A small image classifier, trained from scratch.
Training: soap at rate 0.0033, 14200 steps, batches of 512, held-out accuracy 33%.
Data: 48750 training examples, 149.1 epochs.
Rows from block 6 of a small image classifier, named by matrix and row number. Rows with one number belong to one neuron. Each number is 128 + 24 x the weight over its row's rms, rounded and kept within 0 to 255. All counts start at 0. Numbers have three digits each. After the name is the row's rms in percent of the matrix's.
After each neuron's rows are labels from the 100 images, of 14848, where the neuron reaches its highest value: "top examples" is what is common among them; "place" is the part of the image that holds the peak. Only what is clearly more common there than usual is listed. The data: flat shapes of many kinds, plain or patterned, on busy backdrops. In brackets: how many of the 100.
# fc1: MLP up (model.blocks.6.mlp.fc1.weight, 1024x256), inputs 0-255
# fc2: MLP down (model.blocks.6.mlp.fc2.weight, 256x1024, transposed), outputs 0-255

fc1.691 098:137122156131135127159127148133077138122111149097115129107108160150133124115080087149125093176130133140142115122106105142117114117112151117108109127105083131143127157163120142159117148127160106120134126081128099119112143113126136072129147130178114127116139134104133118122135145198153114106131091127142111151137147111108184122135147115119139143102093124091136137156111127108106091086116141139111097134092125100124177107100125104131130127111084086159148119153158136108186162112134108164082134047152166134103125108096144134175132140124144126099112053151141146155116160093105128148200133154138126143141137131128118138113155141126087118148168163110140139144136128135159159173125115124108127118101131153115092139124124096096144130172103121138136126102145085086141135083147157
fc2.691 103:139124153076132157161145137157133137113115112154121144147089143126106150147114120181151135156182104114091074107117152142177138125148182149142114161097132178128149158147094107144164111121106144139146165127074142115159157123141082139121130166129122119152139110123135149106151136140117154114078092118120129106151138114124156131105142115129137151116179139139127144117108084112148139140104119150131134157137131122101105101153129099145140142090127108089159166125104094148170087126094160008162133108105139150112114099148142120152128168116122126150152147143133105084130093122101140120143157123116125105176156125085105110123153137116152126137114113115116144108123110148153138140137103149162153077141163150115108149121104096130130149123110138154140132124162152109120166140103117
top examples: circle (67); largest shape: circle (66)
place: top right (32); bottom right (25)

fc1.686 094:131100154136146137104144121097119146120116156092130104124130141136175170174168137132148100087119093137108147171101140135141147113140140131100123144145059115104148166147130096121137113123112120147068100157141094137147124123135094194103133116149169150122126090161127150124132127082127157120146120142120133184110112193116110102120100110148172140116133125107165134148121132120136133135094096109121110111139164138133127099154111084096151111176153141114148174102175168102149160151113106084106128178133164152165144161151091145127108129112126147169138165115126144101162135142149133123144114129155108145140137110177142120099140132140079115130111133161159126131082138129149119115147095129140125148119090094127144142122124097110113147163159155115162137082124151097149130100106114
fc2.686 092:110065138118118098170123117147135149145161105131154205155145182090108153115159131108086080118136127143145147114123118132127142163096089167147132165121143121107175107138117117124137151127136108139124093149089126120150161115133126146127131141130132112152137171108156165142107137165149144140146104105095127129118159096112149060144138095110141102057151165113105100104155091135133106092086112119106104115159144124140136146138155160118186122150127138112127120146141161115124140145136161110085125128098119116142133116121124151101124109110147141137150113149126133117121126129140169118108125163135112169100143112154134123128171084148121156159132151139149121123139113135132126082150108136126098164133102101093115125172180124149171043099136113090122139142160157124133147110108145
top examples: star (66); largest shape: star (62)
place: bottom left (32); top left (29)

fc1.304 098:128173141155159150130180127128166143119122123126120135099089145130108155109109134150145119078174137110126144137089158116113117141125124139166081122108119117130166123105111123141121150092151130133182105142132083147155139153112126062107152078102135095121134114174125140164117142156108135095115168125153131114074072118115119113101130119098115115130151163177143123117150155159135130117124127144086128185125102183160150140107154113118148152130131113103102125119080128159113159120149169138105148160135153082175105145156095138176078130130113091148119089110138123115135135140098084094116151120147140153096130118122151112122102131076124138165130122165111085163097116169141166141135116129123157140117072112110121116124119117129137136146091134137138117106120166114106133122131111
fc2.304 097:129131133127098105101093140137137151109128142138134141133121093195170124099111109180124139163160106153115098138098108065143131134121141123090141093128113103150136102128150131156141139148105177146135121132145148114173119143138124122108130146135138120132164119100103110136126107161129143105105144083098173114103135091138131129099135110133120149149090095105148105120173122177111115114104121163147139127175135119139119147107171079153117139093134105080157076166129117079103149122124133079161086085083113170120127144138173131097116094194096150111130120168096104152122141128153112151122142141178157154156132136099116148094126145141159114086122147141147146095121107127113147115165161120128138139138129098125140112130135090124138163109123124113134153177137127112156101153169142
top examples: flower (62); largest shape: flower (56)
place: bottom left (27)

fc1.286 099:188113156131116083090119132121143107138109106145102129141068134126115097072084129107127110098114112137158132136145124149176131110150150139161122121156127126137098157105131150064104083148097115142127097143181139119119105125115154131131153127167104138133064145104128090169141145150152101135064147089107120131117135118135151157148143083167098087086153112088116168145081102140123106129153108110112142123110082149131113160129135130118136100098195160096140157134118122124105126107126099142097097138121119101143110159114110105110136129139117104138131145110143107120109108126173113145123119154112110131142173103109103130157098102134123126161142136139164121078111122145145190100120152131092116126100116135136119082148132101150135141107078115160126130094143141143129142110151150
fc2.286 096:103104140190114127098147160117145135112130145131136177128120088103119166128154122159147151105095153120124130111099146126124120130176144132134100170136136142130154105127112159141122150106111108076116140126116138112163135084137153157131073160185141170140142167138137120088125096118135137127147150142090109127107136092107125111149144135092133149137129148122151071122095118119144094114096154132125164130128105155128147127122168137136099133131075138090117111132148102142157114116062110046096104124146110147081115139108124155129126105114149160149098100113098092111197096098113107110124117173157105136104103152095135134146125151134137136086183137116107124107116149108108112098093137128119141098146129154118138095126161149128105131120086152085146156126090139151093136144124139
top examples: ring (48); largest shape: ring (42)
place: bottom right (28)

fc1.351 102:137143135147144117120120098104085126135076151106147120167094090123101162100128137154126128125151136111090119118097148125128157136099104126120124106132113123095138088113131133084118094153142106173101113184116141117122121155123095160153158107130119149099113094115104108108129135094120195158134136131149124118113150134079113137146121114107175124153110127128128140144120143152126144129181115126093115134127111100107120117141139073140150154141101160130141123091152164143139140118118161090114159136148177129142127153154132108116121138098127121178181139086082147150147105142164128126094130073148091138112109144132129135125101134167089131140133136101122126108081158135151087090082145148123114166119083092197132120119154141125133160187131128131133134109151173109155112097100165
fc2.351 101:111083134124126146132123161135149168107164154137131167148140146115114140130171112148109084110135125153156115180126149122160145128140166144118071127117114149149177093137152131117122152142129119125124135128108121107108172092094130153093132139132194114166132174124123152139110144172118148112132134111083113110133125130084146122133115110129130116089143144123090133124085125096123110128118110134129151117134153116133144166122097159078140115154160167120123104165133130104087137104134155061119101107124139086150168115104142117118141103131120086109123123105116094093105119136114145107121117191146109186106131093125165129130149118156157131108160156152142137113158123122083114115185113141107092121110137118080141122119179121161149113095165076076108135121140149125140090108111149
top examples: star (57); largest shape: star (52)
place: top left (49)

fc1.641 099:112110161167155131104132131092152136142137072100117129110111119137122079115108102150139089105135116170125154138132093154140125129116139160150134138116127109116130118122095105055113153096132153097126116145114119186136114167114126176155173147100121126131098141141122146135130132133100115163151117153112147165116163138139105103132144167168112156167133132172127131135217122117159112070114154151135119137136111124150124128162140134121108167131141122121108090092131118140127161157180091115140156100103139131154128169149147095152130102113113102084115076094107147172164114144115134147113127143102167110090156189128109118072108133120141129142144153163127102110160180142134155114123174138096139125094119109150127128154139145120141120130148124131129126112134186144137114129114139
fc2.641 093:117130124134148136145119045180147116172162111143104111139117102138154085112111131107120118087097145139116140162188176129137094093147097156132098160141100131139140163103097153104133107117138102112164136122127150121126115116139139144106146118172112141156090127147130155142141150139176139128146109171087133122110160128103134134132130152099112135127103123088138125111155119151141169151080130092153074159135128144123096108091124122136120108125129098147088152129120121118152083132142134105158115169135165135087108095175106122126126149165129106114140141157136173098104140137157116107105149117147132089152114102131115120148157122127090114121142096150077114124125127099117126079100143099132111113128143073109148136124086107173074088162137142123114153119135155085102107130114094
top examples: count: four (54); pentagon (44); largest shape: pentagon (38)
place: top right (32)

fc1.481 093:128096143146138141140143116113117143120118160131111115117158135128172135127118157127142071063152114083128099168099120120111134079106116089132148138114089166097138089112124173101117161165134124166117100131121109156133126110127093118103120128108140130105112136145120137142128148110122136129114129137113130113158105106122103111173066117104164121156140159132097140164123157116146127115140107151088110171118133137142112154148117126112166104127131134108134157112164129151114167132115148160149105121138095110144157166157158163164090145148137146094151156145173091127120085131114148130124127116163096153138112131150168148138137152169081161190165127057100123128116153143167111148142125137148175151143102101111136115148120118133110172142109103134124148115127145070168094081163126
fc2.481 101:123101129135086167115152128128097124116138143102108123151112123158120114186114144136135134149158129159084104130122115138131138105127110162114129144152121113146140126159135117109138177103135151145133152158135101095126131140072134127096122148127170172117134126139108172143168129159176151110119111091139120139106135128131147106105144095139173106135135133134145195123132132158143120154127137121126114151132126092117110157167118107119110120102164125108135104153103169163076140141102181010142123109127117107172090103112144119127105102147136103137152117156132121100130128161118162107125143112133155126129109117136121131168112161099134166078136141120100107130171085166133122071199115156105130139096097131118124139151119127111123104112137130083107133154126171136149113118149158
top examples: flower (72); largest shape: flower (71); count: one (47); star (33)
place: bottom right (25)

fc1.413 099:129111126085097148110126070104126161127172145161118152140149121144147111165090121101178129125111112121087122131123091122135095147106143139174052196133173101103095128116104141144145160139154144108111072117124110123183119137144107091153120097150138139143124166146134115133130105118110079156153160129114117133117138088105112159066146173135148122107126133124128151142123146077143124155136150151146129165134128083111145108110133127143117152153151151148112135123108181135102130085155135114083124112169151141109098142113134149141100137116112075100117091164138137133134082128174124152138097156113125110142187153132111091104121082123179130155142111139119117109142119134150142144115147159102131117125136092147125132118169111151124128093167123133130137117101148132157141124119114
fc2.413 097:125142123134100124142141096104115121127127166120121144160137097123139112066141152175096106156149141134133146161078147091114158107137144139112169096109105168148121137097154127113114155098157175085124157162123149113140134085150159078139061161140104100147121117121114130127164143093158124178142145137120151114146131176131139114140109120117119145090125165091098118149117126114106108104108160102128177124149122097130145134145123114162128142139108139149149147096116142147155104139127102032138167086114143128162108121176131127127156171149073133110100141128136174109172149133098105126162137134120149127161152125104111110146178137127125114155140134124115082108140145128153144118113117130126110145116108091151129119121121099121104093154082108147097088138137166112136120121152124
top examples: count: four (50)
place: top right (44)

fc1.281 102:134131111109104139135124129118055163124101129133103117125141135119088144150110131130139147132148121153120135173115153120108132131118164124139130114126112176107136139107088131146120132121108130167130130150104108114106109139143109157133172134177108120120119127144106156132116151107121144125156154099116143147134110142119143139160136123101140122106129111162095128117082099094113145183128142141130144105122127166146150112115139104131124118105139115121141129154128136142141164147121146108085131147123177078222129102095136128129139140170152123098114077099184073156106128132128143192140164091132082144144116130140137160103153143147155136169136140116136112102132096132076112103107133137120152102119099056167140109155134155085155122125074131126068136120123130179099185092132135
fc2.281 097:088122151119156099042115138086124147145135116161128164143156130124114123151152136089145122113153200126120162137088132141129152138142126118180162109132105106182139109110127162130141098114164136146115131089113120142114131101146113164147098138125136102118127104134121095159149144153134164097065143132108119132127164099117126132143115137123133127123147159104095115105133145098092071088108148104119116137088093109140108154098119150122124127154100124133099148138142174130096169143152135060155094105123126104065151125120102121108119120148117152150125167113102152131117127142137086121116096169112158144135143126121100124120106125102147108139101149125137130162113134159149134080137060122158119093125148107068171121133174124146126156143163124133122099103100132131118134106112130
top examples: star (32)
place: bottom right (34); top right (29)

fc1.507 097:138116137153120120114130126069139135143110102136084131074145096130137132120171153125146140117142070113146098134125127107079123112114157104138106122101122146113171103147115163177124111104161119122134143144146104125160135144084078090090136141142094155082116133106134153160132135129099129095154094171124118140077120115099142149138118128119103114096167160103105183125129145127108094124152107116119122139107135103065137101156121124134112119131136121119109149138093107129112166147133131131155079132127152128094124183124082139092082121168147123127111109137135117150112133128124103165157150152117093129161167097110146152156122150177106107122185138136108098057134162117125156112130121125147092135148092093154149149145096089110137108078108139122117107095131145123155136118152134
fc2.507 093:161151128104139164067126134125088096103122153119114154133112110151109146113139160139156142156098156128110150138117117096112130125153138136103103118114120126117110106119135145118116116127075146129128169129143130072078100094130105116156085164132192133122120099124110132148116123175119132124088123098151139124145126140112146104176118100149155122120097091136146087139105139153144115146138137146107146120143154097159128127130186101097134129093144160127096113118138084170111104128112125106148079144173127143159134080117159118104143133142107151123104161159120132089164135191085133117098150127136112144158160147078151140131133149113106103097119172110149141183121088171134137073146150079132144143166141122129117096127093135096121112129129140085134139176132127144166106129136131
top examples: flower (39); largest shape: flower (32)
place: bottom right (31); bottom left (30)

fc1.483 103:108093125144120090082138066100097145138126131140123095120164089172119125151131137141130137144118121143124127126128134169139144174141094123105136119125132149137141117130125115111133151139155106099120120121144152168179128153102105123107139109181120155115141082128112110101118164136105117112112127095113128115136141126114102110136174122153118099128117117158106151149157140116125171154085109157132163131117158108170131092130146145140107154158143110153127139118109131139076129147116158111156155140090156106138127151153129093080122112118108109131095153125122150124138160160174136110159158138188138124120160114114100175116077123098140123143166105145133106097134164122194163113094114158085089126136142113151097133066099144086168111089107126103103141154168142101163095108125165
fc2.483 095:092088138100148116157127142154131111152160080126173149113137132137146170150111140100140115105137120112130132148133137133117128074118181140110138126130146156113117136144165126129112150100168101117107140160147142133111146120156146158121104110137099133145091149162126140096130155144092122105152119107115147112114156131161112110105113168100175121139118152121161147103167122135132094094078133127121087186116096117157149120145140128146125094162148103130119114111148167075136140143138101058100110156077119115087123109120101124120144113135136092128180122148112130187099101118121148107128155136100105133130116165129141123067124162150139086150151102145138195072132157134147131182127153149128152149128104108155122113154088126141117109149118131098112097086109133095093146130135116
top examples: count: four (44)
place: top right (53)

fc1.340 098:081091156159132135146097077152110119106083108135151098117136093149104132119124169114094155118126081114090094095142110141142169125090155113135123103155135145133135165099109088148125119185110113148106115077141119134138143096142106122129094126152114155163109151135132100129150121102140133108156133107155149150151140136097157138118096125115104117151173135093104121116136129165195112124189146127083103115106153070123103118120110111124128113168110139139133136152106121149136119093139126123126126137160125149097114145182146097105151101087122079124112143157129097126100145110146111135150120141116104149113180187158143160131147167147088124166129104148090127096139138141103128138135131128121147117131123114094146166121127175154110161131106135092144162124142097129122072157136145
fc2.340 103:116112147155159154132141149092098137141154149134125140126102086107110112120138128157100142085143133086117123145167089120146087106133068135147112119103145104120119120151126191139091155164161099129115121134128110132108126129111106131162112114147109103115110141127129120125165151125121159120099106094105148118099144151093093136157142153141149160102133120106148139118114131121148167115104169117144114147169129132142106107105116138132084104112164151142134133127134175125153163109126166000108130095140165131143116109133103122111155154134146135158152146105101099127113095127143111080128126173119150093106127113132127143119137103101113133117144135105162154144122114125102106122152101147128103102144096141135129136100103070100123125160119122136134080119132113125137137108145152
top examples: star (39); largest shape: star (33)
place: top right (27)

fc1.265 097:141126117103116136139119127138153118152123133132148139135156106103123163179124135131126138078127183134185134125126112114125109101152122172121085098067104156115076127112127152138207136109101159107161123124107146129119118164122141128150144141143135122148153142120079143112095114125144168154077107122114154123115113067123137087113121159130086143141153176086114157123124120173119137127124110150155156142134116192149062125118117126118145139156100151169124121091181121058134103119166128111150129151122143129139121148141111123170138104154085141112123131138114137109145119171140106107132111107128156099132145145150136120079095100165135126162120127122127128151136143117118154107122158128107107133127102097097111123134152136109138094154108187144125105082104135158109139153152103
fc2.265 085:109135121166135098114148128101102122101149138132104136111148103140104105144138141148145101114145107155162150100178088114120123113102136141147125150146109139158116159091125131139125161187154093150129127102146127126112101097135199136147111132118137136104134108132163114141180132139160103127102138147129089106105119148120133073117147156124172146120114129170129102148133158119090146136064101135103108132118134110116096169161134087131115145106121125130151178108105153141167150138136092037153145132117132122147089136115127150158134151130126146122144093119126132132112126117136135134176156137125094131126125085122085143116122098115141128130165090139127110132130119118143150147116146181105144172104186089127126158134159070132149084121174094154153141138133180139146096097139159
top examples: count: four (58)
place: bottom left (50)

fc1.48 096:109117164146136167116141146121129125139142132145141115113115146160150155112120103113150147133107138178134116101191114132138151108105105129151141110111169149067116127175134115119153139136133140124099139145100116113169157166125149159178130110152130100142121164132112117145131146105160111158156105141109167129114155149111124121102097123097118156108130133123176102112169123097129130148158073105129154127079145112099145140133099178095157129160102103136138144168153156108072169112122122135145087129105089097134087124087102124112067150092108139086095142128166105135131108118141147117111135128111114152126120144135136178150156133160101134154130128160090139097096136112122156134131125152104121167064109136145148134145098139120167137124145155140146084069108103112150116161114092
fc2.48 095:109131148146136098132195125128136179109130145179100097106149169141159089091145149108134126140145164089146136119119163091122086147122116157085122153140130097157115108110122103127179133098122150129127119115117109127110104094133091124135145112113137108143140124085130136135104081152112139139153105130130158077142088152095153134125114113125105111155140083113119104134142153140100138113122151129117137109096095115090136104073178142143132161127094102130133114115157087123120149097148152214103125132179135120089126132079129103107116104163124149124116108136135134156179140177117153120113152092141109120125109152122120136122145140121147168106113115126168141119146101097102104111089150116161139119166112123145166172119109143122136136109150175155156110130126089140131122066143133
top examples: ring (56); largest shape: ring (49)
place: bottom right (35)

fc1.606 098:145148186128117114173132095110108113181143147169114087105088119103172125122127114140117156156108122104141122164110123138078145115126099138096107167084124131129145123155132150151109149099102121081156104114125121116148150105148088092128116123120122076109065127124105103136123124119110140144110128150146103109145136133111076086188126137089131147163145157134172095135147097147163113128136145106155153143131132179138136149127133131100139085141117201151123136159159151154125184125127107162114108142134144137131149116152124160144085126173150139126128082114127175140109133107129088153153089139085125120155136121154118092137129142150141101156123088134080113108133142144100147144139094134101132139136102118119092180137126112122109124142160107118125128123110124100181098123141125
fc2.606 093:135157160133116149121126152142090114106130142098101109105101149125138142126180144129142131133132107142094093138161135139136148147130118159110138162088135089124127139112100150102129096143149163113128116135143107100135128096146151103114094149116109083164146082131121147149112055157122144158140150142107159121124166105106133108126142086117146118134146085139093136157146097154106126118160114132160088159092126123168119129144117111090107108139114124154102114162136112142084122110082144063144115126129121120131130160104153132109176078152135080161111140150138134143141098129117119135127097166142169140099152170090143117153157156065127098158134154120124150093159101147148131091134173134195169140079146126152140113123153137123160135163141128163104102147121119163128092140135121
top examples: flower (48); largest shape: flower (38)
place: bottom right (36)

fc1.239 098:136156110158121143141129154103130091114161119120095108129110186134112124124168122180128129126119124186136087098174160120149165090137122135140104131121108100147097112116167139093127143154100176151162127131140114134108117188107155158153124139095101130140139136087120152141173103112150099145159103086078156134136180153126168092150132142152166145124135129119126155112090165155141135158135121156151104112109146127117092124135101100093148092135134147129131113144170136098123129124154133093141122119156132090102148146134087135162144121138133119128134083137124145134165102098113107112119123138117180120136131157143155172131136163094116075122118049162119108138142174131127149094155125116123150144118136087128133105083133133187114133160138137130122149088116109149162128136135126
fc2.239 091:121143131106156125117171115130123161134117154130118167082126129123144131144106149088118138143147113147121082134134133141146110098113146140116137109145114145111113074118143131149098136157170146141094166112135105125115163143120100104129136145154165155144135106132124096139146116118136098148126107126134150134146134162159158131133156122139126089141119090116123087136116127155119148090129104124101103155120153128077127100128149123116142185098123140135159117129122118151125140137126106000166186118131152143097127107201149116108159128156143136137131123123139123145090118114123132106105126140125093125091109172125143164106136091080162152168149110129117136116156113160128152138118111118116149106157155084131141108156104159100116089113102099106136140137086093090111159091126106
top examples: count: four (53)
place: bottom left (41); top left (27)

fc1.605 097:120103132115131117167131160126145113120112142162131130105127147153146157145134101166106115154166137147126173134118125103134164137146127085105129078070132146172137172171114128100116133131129090126144132047142138114113106136173124089145166152157093110103150141133111090117102126173124165152108136125163104113177125098111167146094134146125121115129122122112148116152094120117131116128113135167142136111105092129134117112106113117117153107102087114093135160126148158132138151081102132103101134119135124126093141110098096126147161158104111073149111082144068161169122126123129130177133132114120058137157113130135092099097133101137092136136128173149142150111154105151125143165109138107095129129093120162148141135141149132090139149131119163118061127116119101139136141105158144
fc2.605 088:158154098114088155125166121148129107104111128120130154130085116167086108158116120132127147204143142133135092140073153107158119148114118141129109131114155156148135123108102098148155123151167145107142121164105120141160142094146094103159127133125122158149148103137133117103126118156146159107074070140086110108151145116131168154122153124137123148089127115129136125170093105178139150142140118117120133094152122104135091121158105132125099099117119092123149167135130121140165112138102174061180151079109133155129150122147127149139111157113155136126162131147136110156132085126063153150123128109130131111114125128120142155116128132150147101109149138078136116127152119154148147157094099143130153106158127182098106152161123098127201134143114143110136111155130140100131171108114154
top examples: circle (67); largest shape: circle (65); its colour: blue (25)
place: bottom left (44); top left (26)

fc1.433 103:152125108176121120138104094147107096106149139136138134106135151111116141133119100114124172150135077165106111122151122135118150102109073103085101142175123129065129130118098106094182139160112141154165104142092104129098141118151099127146099171093144170136152153164093117113124132129180140127113119132161191183099096132173155095129139163150137102132097144152113150114103108126157120120145146075166117128122160131162167117136109159142127133124134098155142126116106131096129122124124128156127146142155127081167141082108134126132160113155161141071072103101127117148121148115122113122140105134132152114122109166129123155130141141125121178144146151136143132132134145123134091174166147126135129123146097127097106132106132147164125128103105087138140175073147146086143137114118121
fc2.433 095:099148149107138082098194135109137132142147115164112137099155126119144107129134130099184112052130137106153115116117142137157120087162161129173087111100141170166114150138141109188128154120132129122117155158157089125123153119157136093110137140116123106118076127127085147149123125151076114113119124110114125108115104101151161139211088120116122090118153138119150187140114090126120106098145131129151130127122124131125137107117113127137111123083130147140131136153152111123156131144157087062136104154118128164135128122087121127124156109093122146139131130130111178143159124137130138138103166140136096128115113099121120118161096114191165119108105118142174131115106152113139122131097118162131130148143098127162130094163130106123134152187138122143149174126112129158096133103136098
top examples: ring (34)
place: top right (51)

fc1.414 105:137100129177120134124142159122156099124085105147110109143130134174128122168165127127163121118149149136149135125097163114137114102129145118120108132097080118136158074101143140122147128127094138124136112142140138103149109116132148133143116144136105081155154170134143111158127089163125092104118145137122097099124131151125161125120075117146138078134156150080124146130137115079129131107131084176134136158115144114126144150102116133148122087146108112121141126173130153149116121138102185118115141102144139101149097093117132126137151088100157131116150142124079082138165161060134134132136159125097087139138100143154129103166116134120129140132106066087137112086079122076168129088144126164101122148104088104125159149134142109085100115151105130141138128092143168080154116113162128
fc2.414 093:117116144109141093124090138073126128118147130122125137111172169132155112130129133175105124121089132095113144116147121110101156164149152157114143069166106120134113143120107145109080113091107154101138145127184114129132127146158115129123141111097138105120139133139094105108098105131100168153159092135124134130158108160115144122120129130156101141111131127126086127120124130149097139144147125140139156115102089086160118106116116164159082171095131090128139131130141112084101161101130126048123093153168117149148104134111138111125122123152125129142138129098144144106118133125080132120104142127147093137124066140126156143092139155193128093115175141147135141136156126074131121131126093128145136101129119115159125092132143146075156071115106149155090121104146143116153178133065152
top examples: ring (34); largest shape: ring (33)
place: top left (29); bottom left (25)

fc1.522 105:133111108178127113180159134121123115143135115109147126123106122111128106100138119158123111130143156155115123143168114142145176105133139145105131133132105122110092177110078117144097106115163119068116126132116105171135074152126102126155165117139138110109123110141122110152176156089107095123137131132089096121152113114123130129090143165116097123148125122084151158172158123151148118127140120116107142139098081102115142167113077120137166114131143132108099146122143126127106136169089116156099166161143117119134128150121108195108123154156117138107135100156096142121123113123134164081110128124078111075109158088190128115132101107101133127121088144166125074144168119106148127138133162089136110154108146129113135161144091129171166155144112158155115136140093125128097104122157156
fc2.522 102:139132118162160136112118123149151134134156102130139121118147109126140139156149141096149131137084113128108151132103162124139086101152147104172137132125130153079105130068089084104117189155096141103108109088115104126157111125139123117154104136129120140124103148112132147149155106125160157126188124142162159130137136154104142126102136164120100092108105151115114170146166132145131096127106141142191160111154150121102106132129156145147101144124112120166181104127136136163129105142108092078138153118122150131155174146084114130173151141092145119148155155156165157137139111163133097106126110121103127114152151137126128095146144131106131115105171132153148147132106155131129149158181110158104129097116151163125152130143100093078073091131108097145143157091144074087126115126113110
top examples: count: four (56); largest shape: ring (25)
place: bottom left (41)

fc1.180 099:187115121102123149100122082153121135114143154109143144143102118149131116088158159139130099101144123133093106116142084163135148141145133149093138139118136083164131159113175132122144135123116126140108128101113105167142091138143146131130118150155148164123108155120111113114090130111078172140125098133138163154144166149119150154128130142137103075129137100136131138126110122165170144096176139141134090136088111136116102152126113117162135111129132168117155205115145142132106083141130125139119115138158164125112157121105137073143099127103152095134149114126121155137173131142132140176135137124134120163177155128101143072140112111089086164123100144174171110112100099121106149111110176132079128153111158102147125094065103162155120094094120133106126120132140157132107109154138114
fc2.180 098:105129140090145119169156162119128116166115132117147115129118123124134162122142154144139132127070153115145144163134126132159090121154138170147135135137077152085150110148137114116116127149175103153103145133112126128112122095147133143151121096127129166133094160147106136083107091158121127132147134138132100125074132123116097145144115126129106123115156129096129120107127155140115097125155114138116106132083075126141154130136120099134098111174094145092083088147121157119098156157122155026129116113132080093154139163113113088110149179164150145147144137098118113104142080110120114126143151198107153138101132120137128061145104116124152137128115163133111158130122157085085123161105130180145144109153121122119125114156123101162151155134124110160135144113108119135153169132118155
top examples: ring (65); largest shape: ring (55)
place: bottom right (26)

fc1.419 093:155083118141113127149083128122165096078114140100129105137114121121171169087153090106112162118158135117140180146119170144103150119126154112131120076125160128127120125147122125144114114162180098121144144170116129111150137143140124123196140119137088127078147135144152158127134098112126153136147133160175146122057127129139120143102111152143080155193126143148109108105136136087123178094128128143154131137107163127118142120128117116143094087127118138130160121151143075137136132163142128144131138103145128105125168153103167143092118143106143119146066122139132127153149153153120089116156160165149123149150118105134153125153166139152131097133115089147128111137155133148144094099119115177110133143146166117165130107115094141104134184096127134075109116110123141167119134158133133
fc2.419 090:174129106147152132087136105106075142131106149119129118117066141119130113128156143132113179152139079145158168104121153125088135141178130100104071147151122140096152114140165102133157117123143092190098145143128085125102089127139131115102159147119146132111126114110121105149089110153109125148138158137159093114141162104071075127161126105126096123103121154140134118096166151124102085111113115132106117156131115151141136117148110137119118128144129157159069113127133133132114156115127138059153115142125166151103129100119127144103096115143107123118106094111109163106176128123109147132127088153107183092120125146126158133127135139165122175129131113125137108122117162127158082078141107107174133164117128151105154084107148162157110131148108113148119109102133119102116119139087115
top examples: ring (72); largest shape: ring (65)
place: top right (31)

fc1.632 095:150090188108156123141129100130116130118124158118099127170139134159083102136101094157098125132143124088094136142143135117135133133140102103124119142184144119122158105110133125081124135075159122137122090142138197146125103142089126124117098083115124142154134118147138129125094142127109115105109091143128143152150139135133134103143132127106127161124132119095131107139123163138158152145125084113099146124123134137153134131154148032128175118126122127148127116091154143099169154119152129118153152120169111117104130095165115112083170176104144154088135145085176097067072080120120091120111123091124141132134130117133147133096124142154083094150116148126138127126184122159141120115147151164140141151136108114115130122105111159146130151142151169112162128102132102141124151180140115
fc2.632 098:135111155165176120114070145134093130097158145160148145120088089123109143128172097107124161136102123160122134146109108157140137145132083156113122111083107138148128117116134142141090120144145141160142116122114107109161111112117116123084157126123132155114133109104137133114095097133145126135127139112153141148147118122117115151139134126145107134079130088139144120154149114103132122096143114121138143104169106168092159163122117136104091125133111114109124134120153114112124123113136107007159082102136105125141128126110142106143145118145125148130126133141128095126123131204155105056128110189138144123103117151142117142139110130108138128152087100147122177162128113107122143161170122130129167114162153164121095090179120098143138149111113067117146099150144160098121119095128098
top examples: flower (41); star (32); largest shape: flower (31)
place: top left (27)